A small multi-label image tagger, trained from scratch: norm batchnorm, activation elu.
Rows from block 11 of a small multi-label image tagger, named by matrix and row number. Rows with one number belong to one channel. Each number is 128 + 32 x the weight over its row's rms, rounded and kept within 0 to 255. All counts start at 0. Numbers have three digits each. After the name is the row's rms in percent of the matrix's.
After each channel's rows are labels from the 100 images, of 14976, where the channel reaches its highest value: "place" is the part of the image that holds the peak. Only what is clearly more common there than usual is listed. The data: cartoon faces. In brackets: how many of the 100.
# r30: branch 2 reduce pointwise conv (model.blocks.11.r3.0.weight, 72x288x1x1), inputs 0-143
# b30: branch 2 3x3 conv (model.blocks.11.b3.0.weight, 108x72x3x3, transposed, each kernel summed), outputs 0-107

r30.61 095:051128128128063128128090128128128128128163057084128128044128128128128128128128128128079128128128128128128164079128255128128074128128128128128074128128095128128185128159128128146128128128128128128026128116097128091128128128128128128128128128128128097128128128194035128128128128128128128128128064141128128128037181116128128128171128055104128128128128128054128128128128128128103128128128128128128094224128128128170161068174071128095128
b30.61 103:191095119153097134114196091065087091087151106120126126099095104129141128124128114178170101124105097152189116115125137118140076120176156124125113144125157137134097140142067036182108176143101085131109117068104049116128090127110109129163103158148153134158151051082091108128159133108112142130124038108128140117171107117115074128
place: bottom left (68); middle left (31)

r30.47 091:071128128128128065121128128128202128196161128128128128083128128073128128128128128128128128128128128128128128128186165128166128128128128128213128128128128128128128128128128128160128128128128128128128025097128128203199128128128128188066128195128185194198000128128054128128128071128100128160128128128169147197128080163128128128128077128128128073128175128128128128128204128128063128128128196128058128042193128128128093128187128128128128
b30.47 096:136162128154128102113166121087113126062089123047161125157108096095103120116130248146157117102136097120160206090096123151141117128124128106134139135128149067105076146128080105141212186182117185128143118108084106106147139128094140134185128167138121154143119138123063099196128098069128126150119097104128115138117097143119090118
place: bottom left (53); middle left (45)

r30.33 100:128084128128005128128128128128128128128128128128134128128128128128128063128161128128128128038128128128066128153128128055128168128128128128128128071128128128128128072128079128093128128184128128128128128103128128128168128062099128128128074128188128128128128128128072128073062128128128061176109076128111189128163166128128128150128128128128128128163128000128128237128128128128128128128128147128144068170128171068128128102128128152128183
b30.33 075:148139122113178101123149102142156115136100122128097163128143197104128140165148161110094173096169076181143142089089145151122128119146187100168135164168087123125112128128169255129143119138109128195123128143140087154153152080166133091049144163145109088109142161161097149137086090133104096083100082096128064129133136153098136128
place: top centre (46); middle right (42)

r30.35 101:128128128088214090128128128128191128210128128128128128128128128080160208204128128159184193128128128128128128092166247049128128178128013214128120128128128128175057128128128128128128128128094128128128128128128128085187076102128086067128128128128160128128128099128128128100128128128152222216128128128128128128128128128128059128128083128093128128171128128107128128128160185128128128128128128128061128128227128128128128210128128085063128
b30.35 099:150147118124121128116133138226149150091128128143135126129147128089080200136148076122162114148148126132095136130057120122095185146103099120148165115139138128091173175111143139125169104130109113130083101204081108117090138114110148125128131139125081063152146152092203150117093095126058122125108134110123242152133155100152083067
place: centre (66)

r30.21 109:128128128056128128128128128128053128128128128055128128128171128128120172128128128117128128179128128128089180128128255128128165128128128082128075128090187107128128185087128128128128128128195171169128043128128128128128071128179107185119128093128128069148097128128128128182155045128128128177079128140128128128202128060191128128128128128128128128128215128128128128128151128128128128128110128128128128128128075128078128128128147128128176
b30.21 093:024109083141124112130128158134127121103064128134128155132182087102122112072177130113186122088155120128128062089157123128161160128122120146105128147128116126104069128094075079150151187171120109102087039145128143128113183147128115121096108144026098115147136124131149162128101092128099094114134066111128097122142152127148181076
place: bottom right (92)

r30.63 112:128128128128128128128128128128128128128101128128156170128128128128128113128128104128170109128128227128128128128128026128128128128191128128128128160128128128128128180128128104065128044128128128128128222128128128128128128070128128214205184128128128128090128128128039199177128032128128128128128128037128128128128128076128211128189128128096128186128105223128128054128169128204128061128081128128157128128128128128117128128057214128128143
b30.63 080:084119091153123143134148088111093158151128154137096094071119171076145173097111190128213085086170191107150193100107109145094149128152093141162096120116107115130128054130101123128162088050156128128150099099138148128124115175116102124114085092128131084128124130128040134109097102090151181150107114103128138152174099056151121126
place: middle right (49); centre (32)

r30.49 104:128128167193128128128173128128128128128210238027128128044128128255091046000128128128128128128128128149090128128128128151198128052041061128168121074170162128000152128055128128187128128128172128128128128079128128128128161155198128182128085128128187128100128128128181208128128128128128128128155128128128128128128128128193128074128087128128128128128128128128083128128128089128128128128128128128065128128128128128128128128128128128086128
b30.49 100:098137086154111140154128127105105113099130151149059128138080189161118078142139140147128157108145165137123087065138144115115082133159082149111117172111137133140117143138077117126203155122138130183187162121109067149075128095111128068092128083203121157168116128107099147148109148074123183074039088109097095142128163086123086131
place: centre (89)

r30.7 106:128128128180128128128080128128128128128128202210128128181155153098128092128128128128128128128128128128198128128128093019128128128123128128128194090128128179128186063128128128128128128174128008128128128245128144167128128128128128080103066128128128128128128128128094089128128128128128128128128128148155128140174128128128214172164128243128128046147128128128072106161128128128000128082106128128128078066155128029128108128139110128087128
b30.7 095:166121140118138144183134055188133129134143087133178120085172131153144113131134145137155113136114086094128110097125093119128134186163200142120158107072124155097120134169128096128109202124121156141101193117097080121225128097122106106159110131128101116115068078131140100129128104138156109121153154053116114150187092202085075137
place: bottom centre (100)

r30.18 091:128128128187128128128221128128128128128128129128128128110128081128128128128081128128128128128128128128128167128128160214083128128128128128128079128128128128128128185128128106128128128082058128165076128178128128128128128128164128081128175128128128128128128128128128128128128128128172128128076128128128094201083128032128128128128128128128128128128128128128128152128128128128128171128128128128128128128128128128128128128128128128128128
b30.18 099:189106169107132138148136048128081122154131119121128229100080140064057118160205178129136084105096149108087131035048101128094106106140145110120098128145091095119138117130105103129177128177186179120149100137131108138109117130144093125142105121128118159124104120093127062152132092115117160102116190128098120140142128137120128145
place: bottom right (40); centre (27)

r30.38 109:151091151128128128074128128187128128128128128128128128149107128159128128128072134167128082183128173099210128128128229064073128128128128064128128128128056053128128128128065152128128042128128128128128096128128128090128062094066128128190128128215128150177058128128176128128085128128128128128128128128128128128128128128128128110069175128128128175128167087128128109158128128128090211128128128098092128090128128185128128128057128100128099
b30.38 077:139104148119128164156139223122142103128110112092168150164098104134154156112098113148207127167080138140230104137086194194152105164128133128131180103118165128182141079103144160106060098153121090069128097139128129162062128089098106149148123082123119128115128130180128155117138105148138128119160128113085128113064168085148153126
place: middle right (89)

r30.65 100:083085111128128128128128128128128128096101128128179128128128128128128038128098128072178165128185128128128128128128115128101128128128128212128128128128128128128160128154128128128153128209057128128128128128128128128128128128128128128128047128128182053210075128207128128128128181070128128128128128169212189177161128181128128196128076128027153128128128080128128092192128128128128170128128128128039128128154128128173128128128140128128128
b30.65 098:122147107132128165140096118077120135133104057116168120162113146142062143134143172141125093180149128128170146119131128163128123099113230093111070128036110142116074107150122159093081138123118144110119125158116074144112150104099135109128122216137122134096141106107140075053062131148127117128112181088147107091111091079066105133
place: bottom left (82)

r30.24 105:128128053128128128128189089203177128128128128128128128128128128062082128128128128128181070128128128089128128128108128128079092200190128128128128128128128128128072128128128128128128128065128128128176128100177128071130128073128161128128128179128128128182128128128128128128128068141128128128128071128128163128094051085169128128128062025128128128066182128034128128128128087128128128231142128128128128119128189128141128128209205179197128
b30.24 108:143191140157082103075072149096131128082154118102174146153103109110094129103103095172128160071169094138125128130152153106127175107095167126111088149088108072084141103126148123152123188120094109147117063113159144104115152164095114097117112113169124129043103142112162093103089064070106151123111053144152138149149050159144118164
place: middle left (100)

r30.10 106:128128128128162128128128128128128128128128128128128128128077072089150128128128182192128026051128128128030128128128128128128145128148151128128128087128128128128090128069128128128139128171128128128128147128128128128128128128128165099056128169177128128216128072024039066128128128128093185128088128151124128230128128086128128166079128128084070128128078255128128128071128107128128128128052165155128128042128076106063128182128128181181128
b30.10 106:141137081166122188143075035159136094154069102077174150155159136113125128160156134131143172167170148144119128097116062106103145150106100120102141165123180128143091128191169012120146145136090102159136078095128137128123112123141106171130129135113165208129099128128151139103103133130106128087151115160131144138088090194088125137
place: top right (48); top centre (46)

r30.11 105:118128157128128128128128128128128153128128105163128128128128128128079128128128151128095128128079128145102058156128128128128156165064128128128128128128088128100128097168128128128128056147155172128128128128128128083128128128140128128128128128128108128194128163128021200128096164168128128128128128128157128128128128128128122128128105128128128128128097097128128128128093128128128128128128128113065128128128128128168096128128061128047178
b30.11 107:110096081155135061106114145222127109132131085090157132138183116061047074112134172134072146161173123097140033128111137137128138112141051141136144146128136084133128087072146169090119128128159128107148115153140137113122135135077138153128098120149096101081115142111087128122187128148133115131117056125142058130092143149103093144
place: top right (99)

r30.56 104:128128128048097148128128128146128128128128166255141128227208175128128032128128128128176128128128128128202128128089128010128031095114040128128207196128128128128128058128128128184096128050128035128202128195192174229128128128128128128128128128200128128128193128128155128128128189128128128128128128128106128128128128077128128128128097128128128128128128128128128128128128128171068128128128128128128058128089128104128128128128128128128128
b30.56 109:076111083098137098123095142084114105155149106142150147096108125102128105157153095127143128124130128100147116054166157144141119102127067116182082092074156128109113150140117087070098093098108111155117205126097138084090118168172071098109074136103156133190070119152124149119102131071128120116201087111090128095156170199109108076
place: bottom centre (100)

r30.40 087:128128128128063091128097128128128128093128069014128128128128016140128209128128128212128199135128128128128145084097068128036128086183207128055014128128183096102128255128128128128128128128128245203099128128128086128070128128189128128128128128128128128128128128128093100128128128128128128128240128182128128128128128128128128128128198128128128128128128128098128128128128128128128128128128128128152188128128000128128128128128128128128166
b30.40 092:177135136069100110156178165144100089125131153050114146128105130100094128069128056093169147141128167127098143071090094097110122118146145105117128109088122073117154128138136102137128100128134141155112143063128128111161136125068099128102115220073128137156113144070107062096121115159087168131040106083179163109125101134168119134
place: bottom centre (96)

r30.29 083:128128089128128128128044128128128128128128128128128056199128208128053128128065128128128128182128128128255128128031093128128000128128128128128128208128149128128128166128128128128128128079095128128128128128128128128173128128128046128128128128128172128128128128183205128128031128128128128128128128128128128128128128128128165128128128128099128061128174128128128128128128221128128128220212128128128128128128199128128128128128128128128128
b30.29 087:152133158114152103133128128111104034122086130111157118139160059128128162122138133078090149113156119103060128108135077130129096137138045115135086085128082080099127170132066128167083065128134096189144102135154109153112128136100092084120115128125058219123106075111169128128118128059112168134146136149142128121111130075116169146
place: middle left (51); middle right (49)

r30.1 106:128128128176057128128128161128128128128128128176128128128128128128128128085128128128128128099087128128128128165128177081128083128128128128128128156128110128128128128128084128128128101117063104128128245128128166183085128192128128128128128128128128128128186164128177128166128128111128201128128128128090104128128206128094128070128080171128160128128128255128160128057124219128090169158091128128128075128088128128072161128128086050154169
b30.1 133:149080107070146140152130099108095137115144095133107078116133108133132102121109146120099101122190118143099142141137102131112117159123120099118097116110129115131135110150133000149094117097128140128116111158190128117138135119163140094122145110136114128222125128122128138120111203109142105057132110117129094106128117145080130139
place: top right (54); top centre (46)

r30.44 108:093128128128159128128190128074128128128128150084128128128128128128128128128128128103128128083101069128024089128172064128128128128128128194128172128128195128128128128069128128128128128242167128085128128069128128078128128128128128128128128049128128128128089128185128128128128128128128128128128128128128128103096128128128128128128128128021128128128128128128093128128128128164128151083128128128128128128181226128128082004069176128128128
b30.44 093:092167164126093125128171038103111096095112127198086112134099089159092046118151152059141103130156128113125132128128105096090106141115134113082132128167142107076113120134120099092124192143155154096097107194142114153090117123150140097139164157116076160085191096122153158140110128107150128174139111196094093122056148128102067110
place: middle left (95)

r30.26 093:194128128131128128128194128128079128128193128128128128108128128128128174128128177128128128128128128128128128128128128128128212231128128128128128064128204128128128128146172128128128128203128128128128128201128128128128081170128128128128128128115128128128128128128128128128185128128128128098128128128109177138128062128128128078128128128128128128128108128128128025128128204179044128128128180128128128128128073128128128128128039128128128
b30.26 101:153128142128139123121176134122118098139128128154135111098101068095136091128031101095107140159144084135171026111132195118139108176140128140189162090164072112130104073092109128133108150101123099098099137153121146118138118099148116175138188095122144096050114109112117165161182173139165078095110136149182102169099129121174092108
place: bottom right (93)

r30.39 104:178128086176128112128128128128128086128128185128128128128128060128128128128102058115128083082128064112088128128128128128128232128128128128128128211128128190174155078128128128128128066226128128128128101088128128094183128038128128128128128128088176128128128128128128107110128128128128023128128128128128128128128128128182128163218128128128128128187128128128087128128143128128128044093128128095078213128128128128067161128156044128128060
b30.39 095:149156138116085114153128121151159151167093137118113148137167087109128128175150130128128083074145122085127209154151090082120167091092159111119159130101203128147162136128027218179101158097121157118082160128139148114139111113127139137140143115208133054126073140134157160116126155104128152165127128132130187074162128078106104119
place: top centre (92)

r30.9 108:128128171128128128128072109128128128157128128213194128128207128128212128128128085128128128128128091128128128128128128052128128128128128207135128128072128128157128078128128128128128128128128073128188128128128204128128128194128128128128128128089086128049128128190175128128128128128128128128128192089157128128128128094128128086069128128128128128128128210128128090026128159128128128128128094088085128101128197128150128128128106172128128
b30.9 133:096153130131120128119053167117137170091103175200131140134120163145154187096102206121062102122117112160131096131099121101098134192124159122134108116153188096142128119099090128138179105101115091127101132202130118099149169146142158167114107059181086108084134143070137142105114131119117141050113128128208143114095173136093124106
place: centre (93)

r30.67 095:128128067128128128128128190128128128128128234128047128093128180128053128128074191128180128104071128128059089128128215128128128128128128128128128128128128128128044128128128200128128155128128187128128128215128079128128224128128194037060128128128128058128230128128128128128128128128128128128128128128172073128083128128128128128149128128128128128062128254128128128128084089128081242128105128128128128128128074128128075128128128198128128
b30.67 135:151135197125152167118154136154128130136129108162125092138122120110137161101121116147101122151069126150180145114144150131138166120107129108182083138152150145186142131173197000128128138132074133108094120126111124102131113100085165178081154135099126122128000123123144143143138133137148144177110128133131148146112129150093132114
place: top right (66); top centre (34)

r30.41 088:128128199128128128172194128128128128128059177128128128128128128128128109099128128128128069128128128177128128128128128128191181128128200128128128000128128128109128128128128128128128128128128128084128128181128100128128181128180128128093128176145128128128128076071128128128128128104128128128128128029128128128128128091028128128128128128128128128128064128128202128128206128128061128128064128128180090073128128128169181128128128128128128
b30.41 098:139146062175113139094111161139137129085120081144121143160145146032113083150166198098133183148165143110072128090102105136160092109152089125101156128103143145111111179142128128063132130095154118153136128154128130146098120165134107064113110154085159143140128128150174131155177104112111212064155078114113075199090128128116090163
place: bottom centre (66); centre (34)

r30.37 089:128128128128128128081181128128128128128111128043128150128247128178169128128206043051171128219128171128255128128128128168128063128255192128128081161128128128128128173210087128128046128070181128128128128089128059093128128182128128128128128128128128128148128128128199128081173128044193128081128128128128128128128128128128163128088128128128128128128128206079128128090128083128128128128128128128128128128128128128128128052128091092173128
b30.37 097:128192135122111128098119128100148087137128219135218086103106093103128098149145154114156144167138106097128140148128113127104091128112114139128073178128174121095090110128146079104032083097140144134128122130128124090115128125137128128119111163120112199123194078132124097146178146115123102111070124111139149068165042128194133080
place: middle left (44); bottom centre (35)

r30.6 099:128128128128191159128128128128128128169128128068099128128067128103128128128128128128128221128089128128128060128128128128128128128128128128128128128188066128054128128128128128128075128093128128128171128128128129051128128154181074211171128128105175128195054128153128082128128128128128082128128209128128128128080128128128128128128200128128141128183128128090128128128128187128076128128128086064128128128128128230186128050128128128128128
b30.6 090:143072076169121136085094128158105048154136073144128128146099119125073169156126118120112192131149109128144103128127116152114063147136098164143116123166088062116143128125065116169187154139136105101144043074133134120040163144120128141157145097107105112146100132147107198185146117117104128166047102101118111121105127104082114122
place: middle left (77)

r30.60 099:065128128194128069128128128128128172073049128128128128128128128128128128128128028179128128096150128128074128128128128058081128118128128128128119128128128128170128098128128128128128072128128163109185128128203033128066067128128128084080128128128128175044061128128128128128074128128128128189172128205128083128056128128128128128128128128078128128128091128203128128128255128128128106128079109183128128073128128128083128128098160128046255
b30.60 101:174152145162107111128107176162132131179162151094083145092178149120117149146136093124106099118164137128158168136094130093152070149142144155122097117105106125108194128096095157151164136077138109152149083143155102128183091111100128115052049095148027115134146158111096143061127143187153146128089087158083160114143107137057130149
place: centre (42); top centre (29)

r30.25 105:128128128189153128128128178128128128056128128209128128200077080128128128128079128128198128128128128128128128088026128118128128098187128128128203196128128128176128041128128128185128119079128128181128029128128200128128128128144049128128183128128128189128128128128128128193128128128159128182128128051128128128128128128128128128128128128128128105173128128114128095128243174146121128128128128179128128128128102128087128156128159170128128
b30.25 101:137167188094130110129134151158123155066128146124111139081144128165202176128114129124126131145112095130106138058153161119166121139174088147090104152106128075104201177056090128155165128112128150131112064121084151148112144122147125104095046078179117068166096096172144106104122130117144136118200111128116099192152128131082111112
place: centre (84)

r30.8 109:107128128128128064128090208071128128128128128188128128128172128098128128128225128128165107145064187128128168163191207128128128128143071128128128192128128177128128128128128128128128088128079163128128128181070142128128128189035174128128128128128128128128128128128166128153128128073128128079128128128093128214164128128097128099128128128048128128112204128156128128128063128128128153128128128128080128182082158128128128045128186128203057
b30.8 117:124103130161171144131144133136077104095127118173139104115085109087195091116092167117196145120122109089159177159142147133106093117173087217106156123137156112108144111128098132152158103086133141128086188221128102080157137129152094087128116127103151091134189121173132116121111126179120114120128168050144132080162090160187171142
place: top centre (63)

r30.53 100:128128128128128128128128049128128128128128098053128128092128128128128128128128128128128103128128188128030050128165063128093177128128128071128128097190128128128101128128069128128120128167128128134078128128128128161059128128128191120128190128128128128128128128175128096128128128085128128128063070055128128081171128128128128176128128176128128128128128128160079128128116128128128100056191128128128085128128128128128184056128128231073128
b30.53 112:158082156180128172102149213155110104144087119120111120158127100090121081141091114146119107154144108121128132164123189172199082146155145110128178137124117110134194138181131110141134172114124116134124121129162079128109132136084104128145146093096145120146143011195175114128109100108114159130153039184154090120157120174146111148
place: middle left (66); bottom left (32)

r30.2 097:128128055128128074128128128128128128199173128128128128128128128075090203128128128128128128163128128128153128128128201128159128128128128128128128128128128128128128128128128128128128128074128128128128128128128128128128092128128128128128128063128128128128186128128204205183128073128128191128128128128128128067159128094128213097128128090128128187128146082128128128228097107128198072128128128128128128128086128128128128128128067103205052
b30.2 095:114128128129115157122113173098097104144084084147140146157117088141084128091098178083132128138150140131185065121128168068190161141105110142093111126180115182147092102142142114131136132135128128124133068167179137167191128146114109156103092047146230134108112096131230112072159161123076128117128123132110099106128084132128128111
place: middle left (95)